Rows from block 3 of the audio encoder of a small encoder-decoder audio transcriber, named by matrix and row number. Rows with one number within an expert belong to one neuron, the router's apart. Each number is 500 + 25 x the weight over its row's rms, rounded and kept within 0 to 999. All counts start at 0. Numbers have three digits each.
Before each expert's rows are labels from the 100 clips, of 14848, where the router gives the expert most weight on average: "loudest band" is the band of the loudest frequency at the time of the peak. Only what is clearly more common there than usual is listed. The data: two synthetic voices taking turns or overlapping, over music, noise or silence.
# router: slot weights (encoder.blocks.3.mlp.router.weight, 16x256, trained with AdamW), inputs 128-191
# up: expert up (encoder.blocks.3.mlp.up, 16x128x256), inputs 128-191
# down: expert down (encoder.blocks.3.mlp.down, 16x256x128, transposed), outputs 128-191

# expert 12
loudest band: 500 to 1000 Hz
router.12:468527508529492506540500492491509513486526495512471500522481507475523539485517517509539504552519518485502486462453484504512575495581488505505529509505514493488508496484455479524519502454484512
up.31:504539539499497426449468489524472517496549491512467537491506505473502515500479497507498468468501518506517526489503467481510558508531457520532492506468443530507528533494489565507509500508490504
down.31:509498488491483489485499556527499489491490485499512500516458467522515489528490498477499528505506508512535476427545492485507502462522518503505550498492513501506501528504538509475484472481454469
up.32:509524519512465512443505537488553492500492482467498520546522494488471494533523513526478489497507530489513497525485512511493511477508510541487537484483475489511472515485508490533481458480490521
down.32:481519454447458492539519478501445534509504471507491496494511491502471500518481494496536499521492525504522491506501515499502524479535533469506484528473509509523503511496507468539518479504523498
up.33:520506503478486495496480516500499528506473499489478450483510501540499494518482538502477496439516500492568481469489474472502517488462547519491492490456508506507502509535520481551506489478525526
down.33:530496463452479526453506503495508466523528481496516562530487486501490500445514496494529477519490515510490506515501532465496478437502497509507458502543503465497512465470471475554490474510500527
up.34:482452509508456482526529462523491519507516469486502493524526489498492518527532512469481526484496523481436477515502471521499456507480495470503513464492501497551519536488459482497500463546517505
down.34:481528520511524537507551520490502498528489469554470455463504546529502493531546517522495537476517477541535509521471522511515459524484498526460476474476462475545485471498471496494472457477498524
up.35:527468508468477522468511545484440470480508465500476452502525539507482507442494483488521460526519521493468547536487492481457490509508532477506475485507535488520507514468522544486504506540514486
down.35:507509516532489512524516484458536469530481542474526532535528458501498478510451483475482498465531507476495500519478454517482535519556539513501504476498486503483509504508483508510523462487570491
up.36:475488506501482533526511486488462480460507467500523514502526452547533537500494455477469464495497506489489461524481543503505491512499513530498569528433503518514489513474476547531455505503527518
down.36:511504511511502507540513469497495463488488499500498552529480506465502481517497563490504506451511468502453485513523493529536480492490484502524524525474471500491502531461538478491528461523455493
up.37:546497473538524491523542490533513527528476528518547503490526495491519476471514493494520474517450484498502516468474533517495470503471461504504436440527484520491495574519490512517513500485481529
down.37:495481540496528549548539477518480504440493526464558494469492441508511447494494497512489510486535530509501500532468508531496433495487524509477542457519528474489505498478484466438479499508479457
up.38:479476467515505500487483485499543467486511519524496494551492504493525482511532452479513519502476540534441502456543485492488497497470447530497499525490517515460512453500471494475505510521499497
down.38:495527516506525514515521456452496488500500473486464527468503487535481514487480511472517538489473484476488490516521512498488554483541498464508439517475521531501528515457497516526511522537469500
up.39:501496495508504492517457544491453497490510494510524504521465522484496448527500544536438517492462464470516452489505518531520466517493474474504501469487482499469550523551528525505476496519500480
down.39:487488524494530533482503497467491499498500498531518508523484437507457516498465513502510496463476502502548523515459520473548510520505450443495501516508530514473505521534538525465501484468541506
up.40:527517492515496475455468473504498485487525485450501486520491522495498499517485506501444540554477514486497502551492514495512473478500496502467489497468481499473508538529504517504479451517488515
down.40:516445504481516484524510492485461518513496508523502478497499498509496461506456494528491487466472495480489474484500511485489501500504496521492477521490561517539507540501482524513502518486543490
up.41:511518533506527475526527492481520490501500529519524488495538509512512464501508474477494497478484494505478493519533555538508478550494467484477469480516504550484532508490498504464543489511487495
down.41:467566522490482512483482463519520501506495547489478498459491492493486495469510469525526495494531500489496469473499487500515512520497445501471514546546529466543537492480459484554488508481504552
up.42:489494471527501526473474515495496479504542451479489472497483459512563482499500474481497476523541518473467523509477468489473503452451454470504474496475475512496510478494506514491488538530525505
down.42:486521520500444521473512506521522511506494544482488491481490476507498470495485519511493525499483440473507488505502476500484532518495511515516504517484490533485500561505480494517481507534553514
up.43:488468491502492508514504500489521500495515471486553535454470510488532435519496494487457513513522522455475483489482494499508499484464501497503428521558493516511506517519549518515531508477475510
down.43:521499462477485511497511528537502464455506485488496470521495485475461490507496491512497481507489468454477472502530518493472487529482481482529526457452515516509502480518542490513505490489478525
up.44:497510482472492519482504569508478514514493510472469485501512499525487515490517514529531514505483530470483479497485512509490499461517473478491526502521512442509539512532505485526502486503497495
down.44:479498537507534467522527482501491449458476533478484513501491423537486494510518498524493450484500512502494445487508499497485563515526528457507495502517526505479477458517524515474524515495448467
up.45:533501474461526498530499508513473489481503540488504451506493486502516529521483490526470513516511504495558471479541557507499490554480525497505451468508458474519550513496516535454482497506478509
down.45:503521490461508526459501527523507484484481535494541461512484494472472530500487538488523521569476485496519532463540483520487477496470455477493519517493488482506505539516495482484511514462459545
up.46:524499490517507517487496506462555506523434525526492473481510515523543520560527507485501479494496500488503487507487516506492440480489491506500527467455503530496507538451512535485500508508490486
down.46:471460453507519487480511529504516477491484473495452522503526503471451440484465496445495496506443464505495483471455514539497495500473523519454479442529500487469482504510500490437507488488500523
up.47:535486523469525484491511477499467454517470486477537516507481500494495533513478522454465495458494484492487503493466472503512497481526523518487503540524474536518519492511516487456466496490535471
down.47:525470525450513481486445478519482477536465493501517461529523536465451464469490506489501488455460504500445489490480462500480480514443451489505476512555500543466497495515473509444433485530483491
up.48:479543517486550508483485527477538509506555524561468539465509495497547491490487530519501505452495486489538481529486514531508520509521509521468521474517445523481537511518447494458523459518494543
down.48:535536475497483449467486510542503491485542485494523482495473493484474495502497487486505470485503478506504521495471481519480457506468499501494479541479502515504516467494462508500473537498461489
up.49:503522509486502529517490511500519531551497463466470466536504500473481474532485515530516505502521536488532493466511509499443453452511518524496532510532497504491526484444490456503514472469497488
down.49:534529518526453441452490454487515492516529489482517465535480475510505470532486519490474470491500475487551489518542495504512520500553488478522514484445473519496486509470479548482515485519501516
up.50:495482511478455494509472504440479512529484502523517488515532442513516496517514534468498494529457487532487483482528457473483500448509532493496480508510482510490490487527546494486456510515508545
down.50:528450469492488532510485489535515538474524495476503502531502511545509535448497474472554513487494477456498500480505522484494521470488545506507484514511530524536510534508511465507486493505518526
up.51:457464527444500482506491490495494497471474487526458481481500509548466570524491547511494504524549473562522446507518506491492497445521484470505528543517468467514474496510500492512513459505481498
down.51:524525538489532498462499515499539532485469500484440492502483483488531518491519469526539466462463529499533539494486512532523485499493493493484490552480535505492466504498528561497517493517526466
up.52:450502479504497524544458499513536529505462504479519496510497496535472508500491495476514546499552477515493474561504521502484479465483486498519452469490481495479490478511509495475517465492491520
down.52:485512500560494511491522465498460462505545481523484520498505496469507518531471513484496521527540467498518501529518513528472514490479518509473521535504472496509469505484511546480520503477525545
up.53:523465490502484493480519501499467531522538471493485486461479459489461490451474490510546509522477493501491522494534484503526502461527479542473517496481487489505500460502515467503541514450523497
down.53:498498495477508473483478481498522497517491499534491481497526513515475538496486497511485511509501500517457480513527534476487482529500486481494528503532489534507452521450506542505480500512507457

# expert 15
loudest band: 4000 to 8000 Hz
router.15:520538500501530506474481509504472485438453473517488483502462514467478489478484484485524538498429473507516498453518494501513532529529500512507495479496514498491522486499476479450524504528528474
up.13:494509515496509494514473502520513490483476500544513488463494515533521490517516482485476494561515469510525491473465523532532481492497518483529491527522490493527505513514446479524520513504492530
down.13:526499487492495501484494496422462453541539471495491511508468490498483494466519490554462490523488492508517514504496472485478476509545487516485492531465525476461472510507537503466518502480478461
up.14:567493500495492529507527474497468503485467505516506409500490511515526528502514528492503479478483454508475445481489453508490472507438471487569460439536498515497444494474522521509472472516483481
down.14:440484486516502463499513566430513495490494520502518489493535512513496485510489506493519499468518507493487536493547502486465500503498459502461507531499493506521559517497513495520506489496510524
up.15:454538484479484536530528519431463478504531506486533474496523487491456519513526494509494509481485496537530481517496494492503465477514499481493479532487493479480501504478489497494532504465519488
down.15:527533497482492399492534501547509507472487535497457512496499496493486482517490541476504483476509472526464479488495526555497472561465481533492502496526499530502546487552549506543513515526505521
up.16:527468503511481528515508476516493504482513529525521502501491468498516511480538447531490491515504510513488504511531490513523488500492525492512484510527500524462556498514493513534550491495508500
down.16:496526532522508490490460530492528548520485527518496521511500538496497537465462536537488493492525483502544533514497525467497478491486482503514494495530473425537468509488469493502468502551538520
up.17:537470518485519505545476464506522492515507481512494508446548519453492516528495499470477500455530529477524526472455540505513477503459501469487516512468451488471553545456461476476462494506469503
down.17:511521514533484522474562470534477464504528525480473512563507499477521502461493470494527490519502468462467519544535461521495520505540544510496523476530516455521533503534515517504511463525545482
up.18:530439479469507514462502600516471511486502471521473469467540479509504471519543511520472504487521476526518514472459475446509495465525497521516498493498548519489470528489482542507520477523501502
down.18:531463520489469492526513504484487504520513442501477543537492502487466498502519521499487528523521513519536484497511501497510524487539462515513505439516469499454537497490530537478465519480520518
up.19:505478474517461533514478478518482438539519526495527506518509507479515510500540516487496491523495488525485506538456510517460471462513472480504526506517513458477509504461536501470461495524510503
down.19:525513499495526507468480494500496529490467452509442452483536472537536518512462484454481494492491523486496517495543491492497450511504528533492486543501472532591500494516496530505498502510477495
up.20:430458480499484543543525470530497533484522505493501476536514507500507530472504485528504476561507496498500510493468444487498522490474513496538508505501527464571481506497475497535444522543521514
down.20:503497519502485505486453480454518460499491512496521520470518500487505538521529545536519521487515528487500456484505527496533512489505535478520510497479468513510538520520503504472492509510488507
up.21:474500483490462491462494454478489504519513491495491533538521481485481516534526508498544480501480481490531467475498534466464499549490516479484480548447477525497497538480471512540473487520534462
down.21:537504482528499555513529553483516519471484480481548501470485515516504523490548501494499485462483544508432517497524489483523511485502456479461487490519461491530513466445518463462512454487510539
up.22:500504523501505519496511500515530483529484493415500478504506489484484499495473486510509496443503449508499464521501469520476477488458531510481488471530512561473454473513524541481483489518492498
down.22:487515464469497516516579492463517519464499565496492454483507519515504515508551503484466483484541547511470506466491499536481530496520467498487497528506523489499523486477431483526508504497507551
up.23:491511497522461451528472519467511512498531507499442483513501486503495513519531524493443547504528467539495501501501482495509555470524476507528562458515465504519490465520483521470458522496456505
down.23:556483488460479481471512463514494434535483493513520486518488515470483519502511467538503490485494487495494469499487517514463475532508470537529467501456508481528468554522483474513500498514525499
up.24:528467494499538482493464495471565490465494468497487548516517484484502482517529477471538476480514549511521481539479502499481536519511492499479492473474491459493537530489448514488477493490489498
down.24:527523501527470552543542439480474507515536506512521507513495545491501551490453530527506533498478459496492508517481498470491487490493522532503509523502488487435473478533514478479485515455477536
up.25:507483464541559492554468504497499495505493489512527464504485447529494481497494536500468498477530516518505467519475488503559499493524464534497468494489521515489498502494478451487462556459528490
down.25:502460535476493499513520458496514481514546542535530530471527482523505453497503495471558435511472481498524564483545487485449467492505509499509507528498537498508509485509521477486510458506486498
up.26:508496503485487464492506521465531503524496522498499484518514554520500509506509487491467507505489527508462522522492511524486484495501501493489490535519551508551464534501562517486488475526530503
down.26:487514475517569519495507443555485510471498528492493527495508468508475536539473527495500504483527523516480493515477523514444504514502490481507533477495471532507545494492492455476507514470471504
up.27:505485493483500495521492519514589476559483461532465506479524548468483481495533498506498465497516531531476474510524442524510492532503487502507526474487541500516514493528509521474491470473498508
down.27:477462489544511510485531447496462516492491534557509482500493466464511492498514506507501510507513492496467517465489485513486483514478479503432497505474504479539522464458514493512514513521464514
up.28:491518529476550499510481531518462498511460495532495486496460536505509511482500502527500540473472521456471486502451479499497492471501489523517522495472467517503486506480520472490488503555502508
down.28:540539493506465496476494492535516471540496488479527524500525532473484475505498473453517469519561488497513523510535490482519489572529481497516518523523507490496564455506518545512539494470531465
up.29:521486461516534521485465508513520496534480456511457501468491514464503475504477454516512516482521514480473514465479501471543470488495525512502429517495533476470501542519463513480525473432507503
down.29:452476512517510501494491544470507470506493515502482503531502480495539494555541481520537530498504417519521495509507514509485508506505458491489487470511494489491502450494540484525503465469519502
up.30:522528546514475490528490530508472499484465557533493506505551448507482486537489478503535511490531564503500516482540485493497494519461536492531531518518493478509498499480503468487493511529493514
down.30:473470478525519500494476505526505510543505458494508475476493503501519491486459492498444508481464480552482519486513480480531534486505527482494518469520540533481459533491498440544505509484466459
up.31:513527546535499485504498488502531524541473450490493454465505525504512536498473547506507513505518506490468468505535539526522474498510464488470540508473487479521501488475516518511514519498464543
down.31:514432494495493502514487484506510503493498516483486515494535472534473458493517488505553481533505482496499541499495511536475517508488479495499494514504521502506548504496542512467539524469476500
up.32:503510464564485557489484489509463459488551470465480510506480501492508419499526485545520522508500485488492523514545518506515483468484458551462518471500490498501508506532497507473458530505516516
down.32:497539534481488469520512484516497527491479443498532497497549503528498491509518502466526497540477486484484458483428511509531529513532478508485493501497506535520526511478533509529494495534523486
up.33:493480481522491528462541540470509542506465488501517483474499500521490531522463541491482499546498526529504517534537485463514479512460505481493477550524525510502463532513488497497480440498497469
down.33:474517528485475498438477515520527492460489489471509497491528463494539505499491477509509563509513506490490488452459523524507539479505508521517499467533504519486486480488502469504490466493493478
up.34:479533498479475492540552497501500524476470473482524497458473514506533499548471494496516510538541459519501460536538470491530502496537503495523516494499540561506472490490491464510479527509540512
down.34:548449518493528525448480480492501504542487520481510519547535492530452472480547508501487470472452530490525474460509521508461437511471479463505470497527505463524511526482512515502501476521509529
up.35:468557550523507512486470461534495519488502498479498482490518497515510518513489501545487472481473500490510549473478528464482470519467491510529512467471492442492525517524516479555496451484487526
down.35:491488448515496503520482518520495487533481494480465519458534476496502485495562501470455521546537507480496479520480449547491511458470518519521529503525484525452493500496513534509472510552506532

# expert 14
loudest band: 500 to 1000 Hz
router.14:525547489547554526514457516524528501488485543486497488504513488478461518522495510529475510511514502487571505543482506492492495444484529495492496480497497487517513522500529485499529519508488522
up.5:482488486518501452478493513476485494498474495488481504459520499505526506542525486506470522454490510523491525513483515510500473453516498516495522507522475498525483508510525529515518453495485471
down.5:515455532508466511541520461534533490492550523532505515470501437463504501547531516486491476500514495488551483520515488537486464467475505488503478500466518520490510500524500472493539484508499504
up.6:496525539476463530512497491528455501470496472512492481485480487479472495495492507495531499494482504478493490494523490515520529506513480489499494544515490513505486497483469516492475521468490496
down.6:527495518482482479516463496500526537556475447477506489529489515494489503490484505493523504477535488521484471546466491500512467466505501450454521499509498481509505504515542461528436523494550489
up.7:534495498520509500505533512488514481488483503463538521496502486538514470532524549474528452494519505508507464494510467533493523504508494499476447482504514465509522481511468521511475540503494495
down.7:541441516492499492505480473462515464493485502522490526487466502541520493489490507492437492475508490519465510489524482513540487533499498479483499496506529490477518489490511488507491543527510505
up.8:491484483493486502538499474475512506502496522473491522512520510487536473508511523460518517504536524540499460442492479524534497462511499500483512479507497523520502408481534503497473484524493448
down.8:524522530440503500468517501512522510526439452516495531501476505520478479509461502467541531447491431500504502502475472487517530563498509516489526499510515508505483477443518509527502506540455532
up.9:457477488501509515518541501477512504475457506461482493517498492499494499456505470483514535535503470506500504535464493509536497526448552495545478502473508473454449532486492457514473504512522489
down.9:471511478483489514480576509513542517498499449471487493462547512507501499476556523516524506501510518488450509477514493540487523493529527469471528496545500497486466475516490508498480504487498486
up.10:464504521522481507469473536473484512506527546466478539519506486528440497523530532543484506495529489532478508507470482482479513496532532496497543540524486500450493514521514507495529510497477508
down.10:490469542446534476497517470531509490488537489506503519560495522470475528530513500487498496517508562482520483525516496483467501490476495517513477486480491480556516484465480512532480466510520533
up.11:517488505505523473517485482481466489521524520508438458472496469436518472473499516504551494463490481521526509506511486552483499509528459528479528515502500483492512468485513518493527541510532495
down.11:493516497457552489525506513497545514486493520509483508473509499510499511471482506509457544484472486466489483529503474479517516543488495489503516479500531544524522511505537481522485550542518510
up.12:483482499554491521483503466499500524554533509479469498503530495493512532515518513497501467549494502494501538515517543489477483514492481487458450497471510525493479513492492482513481443496481537
down.12:542539502562506474512534475522511515501504475488488457506457487495477518500497487451486489454572491493486530518484476525536545466524500520528496524535465487482496494500516525502496537434464494
up.13:510497513493492518494506547495487473476452506533513519485499516506508504490487482503521476511493513457525480499496470498498513472450507446474557527487445485566512497473508472466523513501503482
down.13:538490449513518532489510468458506501511435490504540518505521500474527533480497548518511514535534481541485515495488502481512543468472483472508467480461531490521509466496499478508452534505545528
up.14:478531507467514494526488464484519497520530506514473506493482471525491492480515503516504498486535496492461489496465530514514519510457504481492504487481496469517533475452511454518449542464454510
down.14:505522505460516477487465483552525547489514460549534525514498460519519497477475446469507492470480513506485476489451493530521490466480526536530485456514501502458522511473468516528531453447503503
up.15:524491560522449499537507551475559475494482480507472487472494496546493489512529503517494500526506504506521495519496488509474503453449531503504507473488461438494464488523547483486493435492526495
down.15:466522489514512474508487488506472486498533497489494482482528495489510504507462459507493516513507454524501469538508486484467497496504477472516521534448490477513494500485526527508484457472505486
up.16:487495494466480520460518474477496494505528504464509515498480472473522528501503530507500496517510504519498502494446458547516572523474522500470497508523509476445462475496462522501466514547524461
down.16:547535500534489518490469514507540484480526490458488534510515539478531484473486528512528538496523492539440508485517534505487498477494511484535499495501456496520525482483498525520472524493508554
up.17:463488506496418487522469490501516487495509493482542499510530500489515519555532486511497516461473466536502523523449513511529492513494450514506462490494487496523496503452513478487518490519490456
down.17:502509468498526478508551479493513490501470478475491491500485493540487510487540497502541474503523497496496477511535495512486509493502506457493509476481513484483496490553517441461508530536513527
up.18:460506504513492520516493463493512434508472473500513515486493504508522502494501492497487514520562505473533471492475506523490535518518439505525474524505447565482486484520561493471455504490500484
down.18:522556468478480486488513486519495516501493522506501533473519506468488501528513504488474504536491491500475514536532521454480544495554499482523509552558497512533549488481480490511524513504501508
up.19:522509527530471521465490483498519519491510476525474527506526541523504521529472500508497507488535522473473468510498496512542521477508505505441504509499515470520533517492490489492540469455531476
down.19:523498522491516473456491531473521527494492569489554486497460472497505525476507465551465482517478485482504496461551511483491488475525494502500510508504474513496519526523510481503470507470508514
up.20:485456511516489509508527538478511528540483466499477503504499479515522507504497471509488491483493489518505510512500549481459491470481461505490492509532487507480512517514500499465487506525476531
down.20:521504532468478526476543509534476502505507528511469519499492513493502503443493427467486495529515467517465506489500497544500522499462472484508455501512479501557512517514503552490485527486539494
up.21:505517462498538488466503504581526489485514511486519536494454518540492516498481482485476472501516529514519468546521481470523544517503478523522459534486506478481482506475520474498522491549488531
down.21:501531510482453500514472497493493519523440511488516514507521497501485484514504463494549454502445489492477506490527502478487488491510513518492516533495481541544508476515493500505482488496497541
up.22:487471480488507521454552496510518465484505471478479499511480529510492517490486500487506490508511471482531476462519532494499487542502541474448524508531507495461481514541552532510531510493485485
down.22:467475443525486508511535487514494474509463520493535442507501492468513501495514493482515465499522496521484533491482491483472513442549518515490529520481537522521533539509484535456504460471537487
up.23:499507490516475514554505497512501548476530483509520471465492499464458468529502466485486534504507505481467438516478481494485495518496497505493531517512507550468521460536523509450483448489536489
down.23:518569508472536485474479510503508458502544508469483505502463488481534510497489528507517529533480513466508490479503494444483540530468491476500525490545490463499475484503489509487453499506504496
up.24:455452483436513501511492488510533506532499475484487515535469535472489495513448498521540513477508526506518500458506506507498469454501564517528523536515519523477514493497535504545479490493542466
down.24:521519542553502497504484510517474520488502477506501517477522485518514513501477505526497485531496512516500503489477465483497488488450478478477474476488521501480520468517468485438518503502507460
up.25:462486533479490510532527548479520496532481478494517511523496506526541509512501436497504511520488485455496443470492509484524495524472507541500494512516501496516466494487510537488500562527493525
down.25:539497516533485458508505519484463500517466480513528508486484489484466540510522523516484520519503523483458505513465488556511489460474538477529440505492494484544501533510532491478520495492517519
up.26:504482495519497505511485455458425477507491492491514509507480488533511478464545486472519508531468465475496559486496486504531477516478505512526492508489529469503484503554536509498502473512469477
down.26:473463509499518515559520530494472523513474482523513518507526508466532479526510485526515522532481502491499465503516518496458483457530520477502508533498486536487497492521496473518511471508500491
up.27:469500538477520516442511519490490459520536443530524496502496462482474533483512540476482510500539463516488486499482538525507454501490451504554521512518473510510511490491551465434494481545546515
down.27:558541502509541511524474473492478514489514512507515518492460484517495474495490477477537469500466498485529490514537527465508525514509486498527507542522486504509482501527511484494463486489478505

# expert 0
loudest band: 500 to 1000 Hz
router.0:470518526487432529490504501517538495489497477500484524506538498532524501553541505500468485542498522525531528479534473480537494471491464519526475490469540523487510493500495474540552474494492533
up.13:506545468513527526516490480480516477501470475507528502512495486501500521478520462505568496529539504516483466488492555522461538499511501512483507521490488474512507446513470508506519495492478484
down.13:488515537520495513504510537464512518514517504486472532512519515505523507506511492481475500505505477470448542513491501482510481530505506501474524489526466516500527502467494497488525494503505511
up.14:447529516486491517453506495511504504522486491470460527495529456495503543486538491503540490479470543510460517486477501522488504518488484503540520514495487488551476481480551451528531478536539514
down.14:476474478484496483499484544506545493556486464555515486535469518506542506461468509450488441460487512494510484495532503505480499496482480447479458491527512458480512562531478484501506513506525515
up.15:488503478489506486502477511497509518526512520452511492544534507520499523482495469554487464466499531464492537514523466492453482512503463499513513510493478481479504476569520500479505481483480455
down.15:486478469487474516500519482510501504529540520502531501493530500443529502505524459512490537501512508491477528510448523499472533485501501500524524529484475491528512535502480527519495525511539496
up.16:479530495503556511524486487466507533501490498496499517513496517563519539490490487461496462504520520530533490481480502532522506443525527470523534510502533486490465515452494491521499471485517541
down.16:536529482477462478518522472516531484546469545504517462479459520447537486522506494508518490471481500524505491538541502493497535515492485495474503511492510539460477483522489529520450489484471452
up.17:472498454486491517485481499494519525474474498534488492512520580494503510516460500514463519495526485570532489461499530507487523497435490505520506493493514500484487515491499472481541510448518482
down.17:506512540459508507485509482546509454491503519507519539508527477505444503513526500491497523533480524511489546511496503485516461484486529490514468501520504524517510503497479495499454486490503512
up.18:494476497496486504506525498498447510517524513497535496559476499488489455494500515514481464418507537514509525462461500468490537482531487517519446491540506486515467509509513513529504552522477517
down.18:511483509482483524501478488504536436471528485511511503486520548495491538486471490452554481506519456540501465483538508484467513512485507509473502499525533462505529477534494491523502511503506505
up.19:500494473495479506488499509482510457526521523498531499469512503520519463521445514522537474451530532547532490529464534497535498505511504495469479540522514490531506510481464489553508478429546525
down.19:525493490467508500507459486465541481451481509506475488464528516510460528501476488498489479522494473464474453524481487492539484475441481484467501501510533529503475451482519498499457468563481528
up.20:465488534531484487551487484484485493512482514478516476524483491518484503497513466516497541498499456508534532474509493521503486500524473517472503480491493489532511478508476478500547493494511468
down.20:522520501535497500457548482499492540483505543511520539475501478477520498483479514485485543501494534521504494481517471477514482499439477517480507477511490541534499464500499475471507488485500497
up.21:521499482462497489512498468517529446528510547528506482493506489483494477544540491500543473453539481480540447537521495480523453502507506501465516499520509481455502524508523512486495494462500529
down.21:493535513536501520489477490495529510469502502463501534494530523510463492492454489511499510501491534477510445460456532532492494520522507438526462477497478554496534465503510507528482557468488545
up.22:511510488462499526471504554508474491496470506492520484498494498519481486515497497534485488500506468499546464507508463505501489455488468451485456480546495534464532461494493480486501529448500500
down.22:499460504522468464509549534490440473518530479472555511499523510454526511458509487523475493527523484499462494555519502477507521510521483486459504524558468479482470533495491507504486515540510429
up.23:514518517547476492497500518565518489500501548519501522491456499454472524545477448502535486524527470503517549538495516486504532554481507506509536457515492493520492506484524514469516510520487528
down.23:497510521474478527457528454469488534503482470533537443474508482510490464481522510501479492496552528535483490460495448506487489531535505523559506543498507507520502496503530502502487503490506504
up.24:516499540542514484535481473528531497481508514512472489496467520507533502501512431397480504496515506491476503539465482483487501524451467477511483500521510516548465497486490512498443487523524507
down.24:493495515513450485476509470493469516487476453462505518503501513504483516487465565537535515502482534534479534498547488499525513511562521472554506513525449517511482527471497510500487532513445482
up.25:512511504462534519479509464448514490486474525504477492503516505505464516484513487550507489491480518533505541554482523518516448498485481483516492492513524497566469548518490480535522507481534483
down.25:532483484530484503495489544576459462493518515478505484535457477514501488563511485500480495459553502519523495475492504497463474508527492487518469485501515498443508505524502506479553486503493515
up.26:495534545514489537462521492511487542491490490502515476525523521517477480520453506531511520525502508476484516504469472480500492492488528497471537489514435526468527527489537530503486498486500520
down.26:501480498481509489524554524474511498476499537550556486496541512473535512526518471475520526550511485514524523517500532518513461496485493521554554469471546546547470496488513461483478487485500528
up.27:477483510471493532488471525489489544515520501519467476477513563518514529500531488515516504455494497510444503498518512507484488513508472471483499497538480465476487456461502482516532504514518465
down.27:507466507497520569492478536527477518482544519540485486474543500527523496513501494494502520527519505535455520516516456473485513532506471485501464512494527469523460523543484495491531468560475496
up.28:518527537530477551516488493470512470527478477509556494501442473491485500547522469472461529481499558534486507514483490503499544513504508482533480511527490506484528500500467477462502464562487508
down.28:483484487484534496444483518499480536460488494508511511477527489533537498505526511495485527469501497558507532484514519509488454533464449561506502468542507519479494529501527544538508511520534527
up.29:505493509504511533492491475496515493452521462490484488493516511447464494485489445497451494469461512521475487494555498517474432475497474481502459553495492540482486519476453480492506516483492470
down.29:487551481500495473537486569472470478516471492544513520538461505503528495472468547484481515505476526507508453501484534438520531514523543511454523476487462523494518497480486528557519500500484472
up.30:568449473496491482544494508508505459523492452467539509537432478528505542510438506488520496473519514491535491527480485493475491458530513490498469495509490513496517500480510516511474512505502486
down.30:500514512496481509490486504450491473497430520482505515494507466512519488505491472499487508491467494516490520517513470480466490559476503528518514495472533490489504505473504493505464518558536486
up.31:424532480497507465508550517485489493462466492554492500492508461499475498484510475492508525519488470465470482472524528507516522496562507478499523530520474517539489519499508503500507482502504478
down.31:536482553507549478476465490485512532514513472460508476520521526515499531496534502515484520435480555484510498491514500531476503511472517483510506540442486506497519513491453531500480536473532516
up.32:511520479496482482497508504542520461510501507468553465501494482482534512497424467475497465526524486500530494502515470525512510522524483520506463472462508492455486491487524507454504451483496461
down.32:453471502500481549529535549486495491477498499531494513533516503569507500535505487506494506505533548535494467459533499493478512535474520483524517506500488500501490472528475462513491526507510474
up.33:517537493497509493488479522488476497494507477492521463485532534518483467480466506500516519484483489503510491480440538513511481516485524517480486547454520533523489461507505528519525561437514471
down.33:484481495518528522515512483478466483523510481523538494526498492506446530473509509498524498477538502494473518499512532446458500510504493495495542520482497502462500500500462463433519475508502519
up.34:504479540553484488564484563551495483482525495517524449507513515504435511511466485496453544482432487468528474508510519505501519500531506504510564513481520525521530522494507509514494520512513523
down.34:472508492520456488455459490478503538515454453490458513527472502475523527492495529478523518521484519530487508503508487483510518513487476492456512485510507519473475488463497482479530507441516519
up.35:539479490488476459494483492524467525466534477470540451541512508497513507492479515500505470508507500517517506469482538523482533522500536499486551459448454450490507503504459506499510463499493470
down.35:476535524517530495460482483485525466487485516496503509472532494537530470496507461472436497526536503483519483519519512501501502515498454536491473541513497527440507543529485497527492560467489497